python train.py --encoder_arch="mlp_mixer" --model="image VQ-VAE" --dataset="scattered letters and digits in many colours" --train_examples=48750 --image_size=32 --crop_scale_min=0.8 --horizontal_flip=false --bottleneck="vq" --downsampling_factor=4 --encoder_norm="layernorm" --encoder_norm_position="pre" --encoder_activation="quick_gelu" --encoder_mlp_ratio=6 --encoder_parallel_block=false --encoder_inner_norm=false --encoder_patch_size=[4, 4] --encoder_conv_stem=false --encoder_layers=6 --encoder_width=192 --loss="mse" --latent_channels=32 --decoder_norm="groupnorm" --decoder_activation="gelu" --decoder_weight_standardization=false --decoder_widths=[32, 64, 96] --decoder_blocks_per_level=2 --decoder_block="sep" --decoder_attention=false --decoder_upsampling="transposed_conv" --codebook_size=512 --init="torch_default" --residual_init="none" --optimizer="adamw" --learning_rate=0.0026 --beta1=0.9 --beta2=0.999 --eps=1e-08 --max_steps=12400 --batch_size=128 --epochs=32.6 --lr_schedule="linear" --final_lr_fraction=0.01 --warmup_steps=1240 --weight_decay=0.0
Rows from block 1 of the decoder, named by matrix and row number. Rows with one number belong to one channel. Each number is 128 + 24 x the weight over its row's rms, rounded and kept within 0 to 255. All counts start at 0. Numbers have three digits each.
# convs1: first pointwise conv (decoder.mid.1.convs.1.weight, 96x96x1x1), inputs 0-95
# convs3: second pointwise conv (decoder.mid.1.convs.3.weight, 96x96x1x1, transposed), outputs 0-95
convs1.10:133105112139104144139110115133146051135115113153146102113129088096160151069140136173118121141121095121166129127142131136131103079145077111123100137120117100133110129154086151131121127126116117128148138155094155175114144136132119186126096139110115133071160122106113163117134135142114139171
convs3.10:131143133114135120203111089125147144126088150106168136098116100123143155104125103120118120127132074078181119129096108092157140151119112154138105102114135185087128112177136111098106161119105125143149106141131128129096140150119141094142138134133099122147135139141148123172137091123099138096
convs1.11:136141127149118181121132143137114127110131093168158171126132176117141082145178125133102105149102122125139112171122139136142121100098142133098159122156085154146117122131161138186143141178129116141147142136154170122127107141105099129122172157154136117099132123142081161133104125071125111142
convs3.11:127158149129109112123144146136159132145117103151100131100129111136116154143148097180127141076098136104095118111121112095142135179157129121127092109151146139107100099162133170089138098155135119127127127170151126132127124182153127123108138151133169155133150150088103176158129142166084088122
convs1.12:126152108148134104119134103116149081137138151088162156131134100130128110165141150090108129085137161160177141085148142106129137122102122144183114156113107123139108123122088108064167163101106138129090155151119117106117114091113151097161163089144133137135131110141143136110126097150101136126
convs3.12:171145122122119085134070160142117127114159078135142124168089111114102087149121162152130126161162136156086146104092112153134118159140089128149140132124136116094132103120119128108137114092087165118100116093154098130108136108125176165109113096139168136175132122116109139116147122133115138146
convs1.13:146115148121131125105144092183160120131117137125114140111096128184135122160167097078135129102143113100154138145132106157136113135118139140105081130117085110109116145140147156142149112138110120188084131183138115128153120123192094107114124153122137130122147116084144123107156173095142127126
convs3.13:076134130116111131111136131115142140126158138154185099104123119119085124112149112142156148120123171116110110158101168099158135120081119148103096151112094111108136150144118159147106125148089132143115137071119142116096092168130132084130147079127124121107161132082120132114130137138120119066
convs1.14:115125175158104138135164154117147144146146118130121165101101118154099195157112182138137124114164095129148087141128132139111124109144118130148110115123152112110118131132144154122128140102112099125148082146130131106145110113133101136091115105162104114163132175129057161160157104142089153116
convs3.14:138131144162128114114178134127117132141142133180167121111150139138149116119138101088099120136168144167116105102116151140128144112120168145117130126120111157116140122108140153115094137126150139132169106064158091119121143160139147097128100168158097121107105152121136164072100151143143193109
convs1.15:138130128123125100138143148151136137119102157149087090104100106119137126086160131126118150112132116144121135131082085114162101136120139135074134129104145114153116117138122111098142118179109168096114106118124149086097133062118112127128114142111144150071172100143154180080112149125142112140
convs3.15:109159116126073178164135117108113083133118093161152119107111127119151139158106150157087152117109081137152105132110122154130107131131122118103156130143114146144146123137173118160141155122135142085111111105114125129130115092140136123132151124122124139129096137055115195090149158145116085136
convs1.16:134155137133121121129120159107140114120149122131178105122105083095135163149103146135115129088152102116122075106156099120123134149124145120115102154129094086127108106173095121165133172127134137168118100130099175178127152144090130104108150117145116110103143130076104132164097116155115102104
convs3.16:131106113127102137146158162144148139118118131152127116125100151095129144132132100120171126115114134120152110095152133135114107123092142121126138122124135149159090098129114172096155125121139090180153188166112166107099113148128138154104142144144172090068112108115127096093109137131114081074
convs1.17:173060171117107131111127136116114161130160133141120135102102105159134125087153111064132134111137136100149106148149103075136098124139101137135089135136106126126134134086101105136155135115125136139125109151155182156129129100184151124141093154107141145097147136116112168120136155094137141126
convs3.17:098162068103122113158149126139144112140162127150123133130165118134113119111163104168117126106158111093191122108135117077138103150163083132144149135135106178112139078165157085147096130141092118124123118099125160145160149120141099083115134128150116147110152120145115149152144121131114129139
convs1.18:132124115168100151116169089094126144124157106134102159128128134085144148165167126107146162137128129134151160085111157165108117119153099163133109117133137122118150131129105124122119093157122152144135155138136112121139131105115107120150165156084146104065111163151092114092169088100127160100
convs3.18:132150115136161105054110096136135114137133188167088122108143154135106129122169155146146138138107121076092133099109114113164119118129118119102073111106114157120116135112098141145137128136150127135143134145157124143133125131158121099111091135164104103080163097111128121084172120150131117157
convs1.19:104111137149127093144152157175110153106173133138130119135134149126121144109122145138110119136122157097167147133101127135077123133116159126102105129131126142097144119127121156152160136127137141103125100145123144076132193165095145101130144173140130151161159122137140082180148143201118146114
convs3.19:138136104074138109130112137132150136097119135121128143140110138135135162126143131152073113119142105139137121133109090127113110126102138126125160128118128156117101153088166103079169105163134137111120123123126119149139157074078152170143134152100124094152084097079094094157122124122081175132
convs1.20:159075143111143136132128110127111157137107121159113106140126130117123141127061151087140126113158128181122104136110116120123117166115178109115100144118128141116106077113110118060123125104159110130118118131172174171116127151110118146107159111141119119139140101121119073164125102099116128092
convs3.20:149106105087147140148141145123133145121125162132089136163083147103124156123164131132110097092110152147106135156113115085111143124096118145134145150168167115125146210148116138140136122169119123089121161071134182135155104132111146122131094122138152118121114130129136119169158098117127127092
convs1.21:112110127097111149090180081162100122125167119119122147091116133139098128166146151115126148133067119150162155126165138130182130134126155099131130120089110119077133118137094160113126133133145112136130108093117153086160103121127123119127166121144156145103114123118137198109124119107150108150
convs3.21:121119114138121146115112185137118158122135153113084134084171101152158145091090132137104109168131132173162142146127134151158139140170149113137155092107156126105132104122092133193153135119156120167123099133154134145106165164156100098128164137124149113127122117143143111086146109118137131099
convs1.22:140122108085132150099117171127143150136150112147111127117082115094125186096121168088084125125089123071156149125141085126146121160118156132167138095119160146127130137114136150134133129092118109109110133153124204150142139135132104133132100104104120134130134085138126137125081114136153095123
convs3.22:094172126165111114162161124136118082103120118162139142135160165121133104131128126178113129114118123112094108130158149147120134148147139165110124146098114120136124087159180119154120133110093147082135123123129119118171114149163100110131163142123173193109116140107120140117142177082106129128
convs1.23:128141113095144117137173127100180146161127132090133122144110168104113134115122124149105131102105133142137150129105136134167143161128101111162124103122128109132139115158101156157142149149155079147147114137114126094140143109133133162129151034112137116132140130098122183091112102171088116116
convs3.23:096120071121198130158128136139125149157134116161093135157156139096130135128130112188119115123130151100130145078105158091116169116102132134097115148122131171141109132123157134120122118163094104148139111152096148125113126114178142103082115131122106139134101132095128157163166157146145147121
convs1.24:095128119112105106149128148132081133128173143166164109148095118143143095116118144091118118146138114143176150122122128105126124137124111109133171134118134099103121130142168140138155086149104098109137119135131103178112151120153094125134152063112095106117132175133184099134120080131090101117
convs3.24:132107149085108127101151150142131138133122152104162099129152120095152138178125131069104106110110123118147118126118117135120127160126115096125155118094088104150101129104154134138122121156091132181162105138176159159106165157131103144161173135109117145131155123108134112137106154087130072101
convs1.25:150096139131158132118124164157122150103170138100124114130083123122119175098140121169148124150136121105127162112133077118140107094163102159126115124145149122131145132121066126129127123163110126148159137138132188138100186133122131120166152154131126122117077142142079102117169161113120120149
convs3.25:149153187128144136102142138100102132135131109119120134105143154169100135116128159097140131144122111162155139160136109110182119134120143156080135102122139117152113084093120094149109159151138094118127140152166154152125160156114089096114161131134116129089132123155154141120084132101173169087
convs1.26:103123101122106140115102137146108123132099136098150098148157151142164109136098139138128122155085112140128096150140128109144113130134141090146146101108142110131116130085108143085136056148151101133091080130160146056135128123151118110135171165157103089131145120143125167142117160118166145138
convs3.26:113123142092108155126161109099146107134085132164124125122156145094112127127165156141129107151117107096148098171123093129156118155144153123076123151161126133137137140165177166163100146082123117115167167090144131096111109116169112129167095101126165138136115129106109123099151142114147120149
convs1.27:107103172113118113149140127129112105155079124126112110127124130161099091123129072119108126101106123111082154116151148138114135077117139110142141146100103134177150152104134141155111157167131164127146083168090106119107106127118105128145159160147123206143129139139117132116170119119113111140
convs3.27:129154121090117081186106145113140163099146131130169130158137128177145151143123137086120150127120124158114120154126128098088136134122114098153113151149107176085100158106135131141100077139134134146123107175107109123139141118116176144094151108128134116151114145126133145195120115103162140135
convs1.28:102115150140106097134140124150093183151132116101126150153134088109118101128112130149109097109108187172130161134145117149190110136147133137164121096100114129146096125089129155148112155104115122138095151105135146134123152113132123114150132129134126097134118141066170176118120149168085152122
convs3.28:145148177080124118154135164126135143101159145090154108153128134111123087152146141089168133155089112124128121135079101102123141112145094136125171127136094091096110111131116136140105151107095139097139132129121151130123121154107137151140118076145180115199121110144153140138173143123133125140
convs1.29:116137109139127136138161144146144149131142126110064134146130117103163110113170107148082166133126166108123160122130094158115134146156133133114126107113124104129128147153135114164124159132127115148090147135129162131133119083092123150108068091136129087068158097143151101096154127084162132151
convs3.29:116167138071182127093152097116145141154122153128155153117158120174106087104100127108149133135122140103146108140134138102097133107121115136134164137141137102115118130101161112157157140095091116132124106086127113095129112083146139115160122105118129108157071136146124134104143109164101082174
convs1.30:129083132136142092095072125150117136121140149125122110115113109143109096144109140131127120133118152171176143120154122103078145137118090140144134132111154140057094120099127116114146131112109122117131119143141130141131062177111098107155182166129141124181124119142136144129129168168125108141
convs3.30:162095098124129061113120162153135121149149130166106126137143127145130133114121114112144132087089158125067125125117133114140068113145146131149109124156138126107137076132152118137150133113141106123122103156131119149103171123074119133137099118128089129162160149155102071121118108133137173093
convs1.31:112153135119106131147124115149155165182185148117119153113102150123122153152135133127116107121108118144113145146129095123090116094124159098149124085164148124159097151135074148112124122163164095148107116160103139052120148117137138117109111135151121120128137131142115080133107111176090121158
convs3.31:144108123138136184135116156134136134088125141150109123123072098142135170105128116129135139126119127149149134148143149114133099131159154147118151111170119072147134092141087119125128137126095158145167109078117152116132094160098121148145168107139166095114125095174105060121142125137156145127
convs1.32:120155104130117106048113139141113185163168120121127137127119146149133132110115144134125148121094164129157155108148144172112112111117089102163108122143106112118156144110093151136137167140157095113096158141117144111180070123152125076159148118132132113138128155104105151151107119141123111121
convs3.32:074129132133151145114142102130138106118111163148124138086171114109122079096134131110143141147134167055131137138105152124172137114115126138122126130149110125090134122161113116115091149128073137150156139144156108127131130144192128075153125120135158129114147134081121162115125138163104130088
convs1.33:112144105101097130125152194129137166156170126127161126096137155099101080151089124129129123139131030112147158108154122113139134123122148100160113111127157126116158108092140148146127157144144125130121144104129074116143099082147167115139138107137147097108126133136124147139140122114138132152
convs3.33:129131108150115148102103182151125160099141166108144134141095137095153148155157125156136141135082141130194159122117170122161091151131157130118139104161126110147135096143126124106158119120142173159118131148089163103120169143129130110103151087129139118103130105118138081109151108121110171152
convs1.34:105127125131115093140176130093106156122136119102130146142112167095140137160098088146129128128151148159133126150098126134096162087111136151171100125125163109116147133092157106152137185130163128132114154128150154129108152121128132120116123124135166103156170154126187113146129117186084164116
convs3.34:198109130146076160163154126112105165139124118133121129104120125141133108127139105130155121134168141141147136144197143123130070122082155152114158132174138147093143126124136141117107093161131098121117120125074141140167109144135151124180160096124140103129112138131118158116126112108127160144
convs1.35:148117131117114151120165180094114124154180109108125138152134154108112079114117134123131111137156148110124179135106147145091116112114147133110142127135100142127161108125149135119098130093139090105091151146111129108160147182122152112153166124147148130142147135136148132165157105129035142112
convs3.35:133103115131141112091101107145119102149145112084095132163085145103142119139182097176111086107154092158120127129115106123147133163156092176110106159089143142122106089130158110142129123094127172149165148128160148129121126105103128192113131121133144152147134115118131112124145132111115090133
convs1.36:128147104111111145105112135102138142144150111136140162112119115151091114129135129132140115145113128189126113105178154125129096077115108136094141102130114116108116150104081115154156105103159137121135137135101171172102127086122135149169141158104119102078091130146079163074133143137157116140
convs3.36:096137140124101150169120139133101156106141141138084093125105142109133092107172148134141117125092163114148137121115122127089150169142112123136158145088133163094129130169171154125124137107098119144186092107119138146124130130168095151116119146133187153139152115159127161128167144101120095099
convs1.37:087161144118112124156116087165120171124125111102124109137150138142125150092118123130131114107097161111141119098105150128118142103110121114153149105125150101167153142111108157120104074140085129086173111136148097165129127117136136144132097142151128183140144138089125117141114132129194093181
convs3.37:124152124081112123184108101092144103124139111143128125150117105135131094138152122086111120118115122121101127163134101139113135115100124124129147140128118171119091122095152110124090116122119137087100118098124157065153115118115148137189138134116066172156114124093116168160106139131110107168
convs1.38:062119144107096118108106127139150100116113125122148085152113139124147147144142100148138140129116118145154119112115118142167137137114146130139153104102104115071135075125133149095136098145125161099147123132153091196126106163117112102113127080125114150122161125082146142106144104154190139131
convs3.38:138116114107150166062138117117137145138152125151117090123100137093113149106129131135148141119096097075133126170136148097162143105130169068161102143102133123105094135132145114144139153127125141111134134129154124080108108120167098134145167108127132116059179116142143126145148122107120100114
convs1.39:145125102142119104109104179134138135118142146128106149103122161139141194132147174116150142107194158098138152121119159127152135136128119114108117152099112136084185157103109140166133109114141139144111109136086136112150149108138109135120116105143130139124115131112112085092139123209108124109
convs3.39:109092079154103150146153129174137140136136129099125156113111146147127120143106103099175126130119148066126109119142115101133084128128133142105119137142077095171138120096122118147105112162109111137145151159121139150075105182116086125100150124136128115082152138112117114098134164099143139096
convs1.40:108094081110153104142132097183117164138183131131131112137133125154186077113106078119123121134139127103048124165145102132136117126131170144129116133130135129111133148138105117136168145124154139118144094122128151131138134129128115162128152088108148149128150162107123155135144089144083152109
convs3.40:128107169147144094172148088103117117163124110124124140158172118129138138137116117118122093114126085127147105122134072163133117145103115138135121125074146151139086154101122142089119123137147094148111077118157096117118084113126115124133124096109170145175163125120136080148096160132093136134
convs1.41:103108112108108174141140121115133108101138124114097150140122161114144093101107135120105156119067061190164141150142107130119144110140067107133121110106130127130107118130151120139107114140126063106117148149122103123171121110124103126141117153165102135104112155140130107142121122168072132118
convs3.41:122156100092096092121192141126131077096122127136146122085100113103111151144101088114146139142122136059130120103130118127125134147177133127114156141126123127120130090140145155141115154110143136113124108123141138097128144185163147121123126106144127152095175116076121108065133122098126138120
convs1.42:132130160117116156128132151143176148132137120108085109100137099116125175131139143169134127087098170163107147116140131106134119181168126104136129115085142072128115119118149146145064130086156122143103101109103116143139130113132144106097129148115127132149148131126078167108161110160147130089
convs3.42:112173120167150116141137136109116122168111111108101160129117125162113127089173104194141144137179096155129140143159119157136098144131174113113126095151119136137117104153097145100096118108145133123098149134128112085104112154121177121139133140160138124102127157137133182153100129157088143141
convs1.43:127144121131114124116100130092129163117168125128101130118111093142138146069188117134145156107142100185125150124154137102093108114126123131096107123143080135116118126100100107119148126136136145111166115146141153131097145075132170134159086114110121151104137116112143167096073161105151129157
convs3.43:115103156135164112099117102106141104121140104154152161137132097148151115089097118115141092160150081094127140159172165123146113106108153183139111139108122126151118126078091080149155135117133107134092104119162108116162126166144179154164143136133101104127140139110131103127127142163139149117
convs1.44:086091128130143124118112134135160169118136139114129116147085114131109092091107117130070143102139136137127139123143084120142150105125138153147122129087116131119113091107124131099099152117159126163089109104164117157108127120129148102117109160116112102096225139153148146085148141108147145124
convs3.44:111128141148097102108107135117148089125118157123094108114096167126123135146098120129091136132164137137112109096129111182132105139153182127106170120122148169133142153129093159169115127139126150140152163066108114156104108150123126091124148112160117115115149116123132176111090156137164130080
convs1.45:132134165136127117108135092126120132123108183129153126115108096143113173151125159173164113129132127121092163166160106112117131139144131126149119091086090122120135152152171140171122148115116096178147121124135111157131168147164111145127133112125128119151144119083132109155110067086089134101
convs3.45:126117125132110117123095119140133142114114137093166106163154128173131129110129126139133134155155141104127173141148102106200104175115123119143094095160137146114095123159057141132140165091158109106129169102141106116167137138115115133127134134169122126131120134149173147104104104153176126116
convs1.46:115114127111107126146137142156166113108106133058176159107115126113134103157098145127176132085130113159157108125107103146144138102121136149146127126146098136104120119118094128165117141166171162152120122127109133151137135157122134123122116134149130089193143167115123147068091099161108109141
convs3.46:128127142101103131169145163122105152103129087087093140107151093150117110085127140096091145127114090123151115172159116142150113052126168132138159151142092116125150132109110162112111118109134104111126097158135069123160144120122127101140155128108101120099140140125148169107122110130118142164
convs1.47:119102129128122114157165141101169161134089142114113112120138138104142140046120159120144132109123123126138125116109093152131113156158136126159121124127188128144144150133135116146145143126172149153079146132159133200113119105146113149151098148145106069098101119128111118107152108125112160156
convs3.47:110129113164144122109136132141134123121117159128134114097099166115133142118096134135134114130115093156131136115113077147149103158133101144141146106136161130169161118093089157113123148099133130163130123115142108143146164185137159108136122125139167103063090122112139133076113151110130141050
convs1.62:148103124101135129138149184135122124170108113127140118153123132092094113119100129130113155120124151173163140110104128143152133124115150147127162075086068138151121128145161128135109136111184128093150119120115149080123172135151149132140140089143111122135169136077114135121060138129114126118
convs3.62:136089177136124124111130127151122154133158063150131103126140125138125139112149134091113162136086099144113155113137159123136125138119175131121150070102123108147097123097088147139140198128149133112145138108168140134106149123075120159150116161127170145127115117161121135145103115076147131119
convs1.63:121120126095122059068098126099119160115101116119163135099116135112137163159191133133126114147163097149119115153128110146149094134130130107127134121129166134123138154162169107076130116131098078115178108116156132172142133122126136153148137102127110098083120144123142149152128149131114151134
convs3.63:112113198102144126133136134119149093143134152117142118117112126135130109089113143163147155087184135129131124151106143119144099150104100123081108109082113151122126128134131161106101141168143094103146153140121108079111107112133090096094115152148098142144175142127112086126161130124169122093
convs1.64:136117116144139108146167089134134127151085117123151060132148159157158112043166103134151137110143120114141134140088126130176141167114167117082116143128121121119129098109147126127133133148148143095133154159167144164108099117126136108134153122103153148137155112104123126104108130106121176107
convs3.64:164126115114112130148135118165137150128141176128091099147107115138107136160125116159164136178146139121113123167118086156146121113158107120149086121128115162174136144133104126123119126161133163176145140153155171128082133083134076155088113141156111105128128093169138114112156102121151122127
convs1.65:109117130094112113142120132135166117114127140125114115144130108115166118129097119125127164106101123127115113143095126157111139120131153123174131162159112125107137135186108115133141125145136107131052145090130144040097167161168097116099102113144123084112132115138146140147121106155123089161
convs3.65:132136130129106137150153164155119137144107140123111112129156139136105121182147142121141135160149097104167099108115136101127130141180072146102192144149110067170143114090122150113127161115136118115162143162115140114139146146093066139123159119100142125093128110127121123143151104104132097102
convs1.66:074145107121125119131128158137095162129137127125143125132131107106103118167135122164061127131111103172158137120138091145110136110118158136153168107131066117092086100137097138128134131100131098124151151125116152129132105129104119120138128159145131119177129131108120140184087184132082147134
convs3.66:106148131100141107153157142096118118165139139144128140118119141135137121141156137103126131131116111120114152178153073107119124143145124136149121119174130139135153100089119167165122130106197104102148175164136119183132128110116095108143094120128074162160163108132158088154135157113110122114
convs1.67:149113119103143118096110140107133149148173173104105150123153156114113192111137135145086138150115128138110151140142110142146104146140086106144162115155117132111176122139086112108130139068110132145112169122141100094124094081144141127145169146153148166131138140111113163156134129115107112080
convs3.67:128120010141129116128120111120130134140110134145075149094093163146167144128119142177090102138091112112149145124122110155136153105136113125132121115124141126157150120098126136166161143127149118132117110142070137135132139147133192139129143108137118124111078114118135156135143123155138125139
convs1.68:150061160139111152089127132142152118133121146152076116113145131138117117113133132129152132118145145120120149109148131117120108132150109100147126114119158080111145114125101164140087128109133090149151150145100122151163134099117141132118045149122123117115133134127082106096198163145084110130
convs3.68:147102125144122111149127161132148129157133137107081127158124118107104174122144106158118134137117169125086137151113108115110104127112131116141118127125121124101100088178144165141101113160126108119114136156120107112044120121097138129125102157146134183191175145131108099135118081115119123146
convs1.69:132112107149121143153156149126183166128100107152123102162165122124125104088131130123156155093145154085128118092068164133157113112142174152118129138106159140094133168121114163117131143113157085169137130167130107138117126141126120125125099120130137066127135143119147145094133105161168125105
convs3.69:121144096136121086154137132137125145198167133094149123141155106111121164128144163163150163119148159099114136141105114123137119113158150085127110102114121191087090101141129133135097143147124125128138127158152133132098106129137097074129123122163123154138147106111121174126145128186142098107
convs1.70:100131112114119128141156140110168167141138109098109125137136142125158097178152129098123144122143138081086101148093138118122143130153126133095126181136152132141169150104137118133119138119104173139144129135097194144097158195143128105136136137125138125170101140109115098119084147116096164146
convs3.70:137140120162134140100108128165145151102120148135113121117118175106128128149182120176170100133140133116112135101119146142162119157135167130151153093158145162125136089160147099100110117130123111144144143120148171176113148133144143103062145109140095110087139096153161131107129122152161120091
convs1.71:152139139119119141117097153120117173138123128143115116117128087141124127159142107160159088045158104134112133131133126130088122101107167145171122100127071151157141120137147130168088177073097102120091132095133134106109114142125114131121100130126131128121095123104145083136136121086122133129
convs3.71:087155153145084155146126113138115146106144101155154141116101102122115106081138121097135117130152118138099120110139185152071131142128136167178154143126107131106161121183146127137133122075104172148144113115105124108130114145122182142152124116119179130118100148118087120100116096135125133125
convs1.72:132127112127142091136121147157128110122141111140136150136112132145100130135158120174103126097152123120133127192124101107177130090167118153125126128133095155080156129116124129120147139079105128105149135160180137187151141142173084134117150119129125094124141094078146133111115177092118125110
convs3.72:175127062097089100139168141104141150127080100152110133137123138108156120149175102156162147138107104158146160137097124149111109157163101167112140144134119129175137137140138090121091118139110084132139089111105142141117150136094134131143128144131083116128110086133128097117104126125124102157
convs1.73:115101119120135134123148098145089104116151177138147108138120015127146191138148103130127128130133114150081134102144124136111137103129135155143118130098153116130131125120176138095130150151098121150136133151125168152135145110115136116110120152129120101143076136118141101143080151104125142156
convs3.73:082160107156122123158162135127119111130109118104148138114106123113132145157153166147128148152135102160133155075149138139121128140144145122103181132146136129162153176099110127109145139165170151155151162098169113100113088126156158127154132108125154104104105143128139121091082150175092115125
convs1.74:134105126139174123091140138183142161090143131138152104147104118123121142153096118154122168143122131131104129144117098126062133149137116139104135098130118146143108126130129108150071136127132122114140149113103132152109126096150092131113114178131152143188098136111066076108121154108141112086
convs3.74:100112122072146136123094130115129123129137125133173113109136127154150178146144146104117154150120103138137173128117110120140138169133131118090115128163083140144087132086077088131122147116122140115101156103181141146121140151102107111144099083132137101093110106081178150158129105112136126117
convs1.75:106146153119164120129115134131108128100111129030137082128136239114106180066117147119090126150135131125152157165106150136110124121139141120131129119129138143130113099134118108118104099118131119124116144131128093142109156151110139129130142140103126108133122136152148111145142148123125154120
convs3.75:129123120135171106161115161113135132164151100131178130128151101164132121114115135111133130152153112122130153145164129163165116094128139108128117131140105123080112125096055124103106145115182106097097130131148112085149110138106135094125097093119145104121117150144111120126082118182102165139
convs1.76:140126117096140158107119151105135147124143112148075190098123126133123092099137174119136120162142125104119166116129140133095121155119159124123122140112136144125148163131155106157165182117148105160137144115108166120112157076109139122137129123100149126098058123112057122137121122146143111108
convs3.76:154173141112125136156135098122122132136109157130095132140110138141123158117179131114058165116114131137115174154108126164147124128091097112087108100138168126136072169146112146137119092166125140111120157124141127134102118136134130170133137173126151154138121107123145161143141166142098076154
convs1.77:161147125123172125106107156119072163139160111165106144147096123145097131165147118120121096103152157142108140120116135167108116168175138139128140132128149150106151112108106132104105119132139134139133127139131161191096162113130098112132160174120136088110103118168129108133140101079130100085
convs3.77:087142143098147095152121154142138127127158075141148107125187095122101099168146155108117156157143105118137121132121124150175137129106110154098142138124122093160088089103093088104119105103128091123113101125146148110123112131090140084142128093097082072147119117127110138126114123140144126128
convs1.78:123126147117113144127167124143125089126141138104153146064144104159133110188136083146160135118153140186122116116151148112139097137140152133131160114101134124098122079073176133119143125152126117141129118146160148156140151109116153167118132142136132115139168148130120108167124067163134104147
convs3.78:151162155129115117163160148141123107127126082086116119148137120120129124155190153130089162101145099132134147115145138143136093165157170137124141097139105151166122137092113146127126145134177134118087150118150120142152136126115140132103152123124123098174132144131134155160041151099127134150
convs1.79:113146175113124143098110157134137160124131067152128157126130254146098127107123115142153143134132154139148177136137141136134116143109100113124128121131130115103143159139116155146158115181116119112129121118115110116139117122138102138133133144143107089124104166129125122160160129126105098091
convs3.79:137138105117135105144137165130133119107140136078068128132100152118146157145119140106138121113075164108118130158130165093090164115152084120137163143075125139133123118146131120148131104146125147127148116152079128169078144160117120137107132155116156132174157134182139132120145109075136130138
convs1.80:129123140128099132114124105154122114127078149201152123130098040126104121101128115130117125128156128146136154120153115120165122099124086122098137146118147105111117101082108120138118122104082149118137138116132117125130135109128145150125117120113107185132133156132133157199171117134162102156
convs3.80:142105114181115155156111123147112137130117121152143118113149137133101093108096132135086137151158085192155117102170087162085103134094131155155117119131148121118179145149139151117145165112152115089119104150135131126111148113136168120096104112137144137093100153102119143104139128141143164085
convs1.81:146129132087115106114125181144138153152117140125120160109113133106107172122102158135119114121134141152094144160108135115114119166107144128124099134136146144062115121121073111134135158146152133129111115139148130138103118119118145140139153098128124160143128128126111142098139126219204101084
convs3.81:136133061134127110137114096102105111158087082179146131139109150120123121137115192166101107144131146173105114114093116141113138159154122108155107123114145162075144128145163127128137124123089133175159139133122124164113126135120166132129137116119169136138114115150126144089141114138093104173
convs1.82:122127123105113141130131105111100094126174166160160087132143054150140158119189107094105140168109099160127120108112150121141106071103134134104115129139117145135101088114163122093139170123132134111157127135121123102138168109123120170146112151131110140130138134117128097126098167110144137164
convs3.82:129144150138156111115121124122102129133159117129147137166149082144121141109152118188147150157172108160113118141159122162163092130136133124131119104175096126085130129136100114119100156130166107099095169114159103102147072123096161109127123107164116133118157177121114129120099143156097145149
convs1.83:124124142137122092127093140104163122107151152161137127138098033126161142117153121090108097141145111143111102151144140094152130116141095132117127107114118143134129108150144115090128146124125122138169109135145115141115119155145107168141059093160100161107117122134153103104098084117161133157
convs3.83:125100114117134125096106089099166095101117159119142102105132124097139133156122131146133146103133137109149095148109101129106152146188062119138095147079147148102147122116161117132118146150140091120148121145127126163139176125165093105180124104097087130154119097135158102127154129132142128102
convs1.84:127124128158118121113133148132157152127136113143122136153126159127128122137081128135107147094096094109186146115128127121121135119159110117165156116131158095104073135132145139187087128121121067144104126154146091121196127062116099125103146141145098085124146135105115123116145158142120121110
convs3.84:144159110106084136105128162109116133114108102118157110110120114127121142125153143082164177112128122130135143169093122168120093151157140081127150125101128185144103107091141140146095098151093116165138121093117136121098176121110133131127126150153105188153128110144104150119114147132176130142
convs1.85:140103120136154086144122115158127143130148130062129109143120107109140133152135106137137147104132109127139114156114137119097111124076124149154134156131153130140126169105125148146127129177178078096107153186115105128135129131113129129151124105151110126125087122120146132140035162105115085141
convs3.85:120085183125112164134100093108128136124076147168151160097153123106139134155122105109144126084158108138118118145142170090123144138114087103119105128123137105136149174153142120152171121135145116162129123102093185100100147138154124142096156121129124127162094122121150170162135144151139133133
convs1.86:121114134140129144108145128120095118146132157088114152113150125125087141192133160123155164159131140119122111154129100116170131154055084133102126124117132175130128125128108129107163122167138122090112145116141107079130125141122118125148112120146107162119089130146138135154063136095153092166
convs3.86:078146164113113146152167161106131169152138117122130129123108097144127088095138135136120135153132087121141158111141130123129110124082144127110140102116152140086045116187143140110131145145113106117140122139131145116108103161138116184163106146140127179162107131134133146151115116132116079142
convs1.87:105159111142124170156104122138159134182138133130126075107078110148134132186085096113103162106078144118152124091138130136102147119179099118119136170113112111102116112138130097122089102104154121127133125146122136188140161133108159160133125113114096128103147119106127144147143127149120136102
convs3.87:174087151113161108136107102144155089140111133095114106147108133151103177136153143122168153125112140087112165173096124091116141137173128098133106134142154145103103142119141124111143143150167121118139122119134113121161120097153110130098129120150095141152101112100151142183194120127145100140
convs1.88:125134148097158133116096148125144155095120172136139124142111132119108137082143100184079124111111116181057152129068127154106106133106137131154128124142117129120128101127161122125127121138168114173109100120109155133157145123137151135145117152100113118191127170115147159140100123115114103125
convs3.88:105152094146149133098150167122132087159131138087099118154122141148101120113148101155114103167122166144105105115140117142114100130090152139127090143137120110114097089142133156073125117137123154107081164164122099096081112117082118131150143144124103130136137166144097139111098107092098115103
convs1.89:142136142110115105137168129176111131110083118106122126125146139135171150205141084164116132099125166122125173119117117123116142095156127133144142121131171103125151114145143119138060148127121150168064118156131113139114119129110097125143122141138149107157127124126115169137072137115099125101
convs3.89:154175140101089130115125077107148088126092108100098130157148112115167145115090143096105121131119096156150125132138124150090157126114134114120143130133164190118125123162112133101105125131147118092129140152149115129131119081109165128175107174133092106159093107120134164169120134119102112133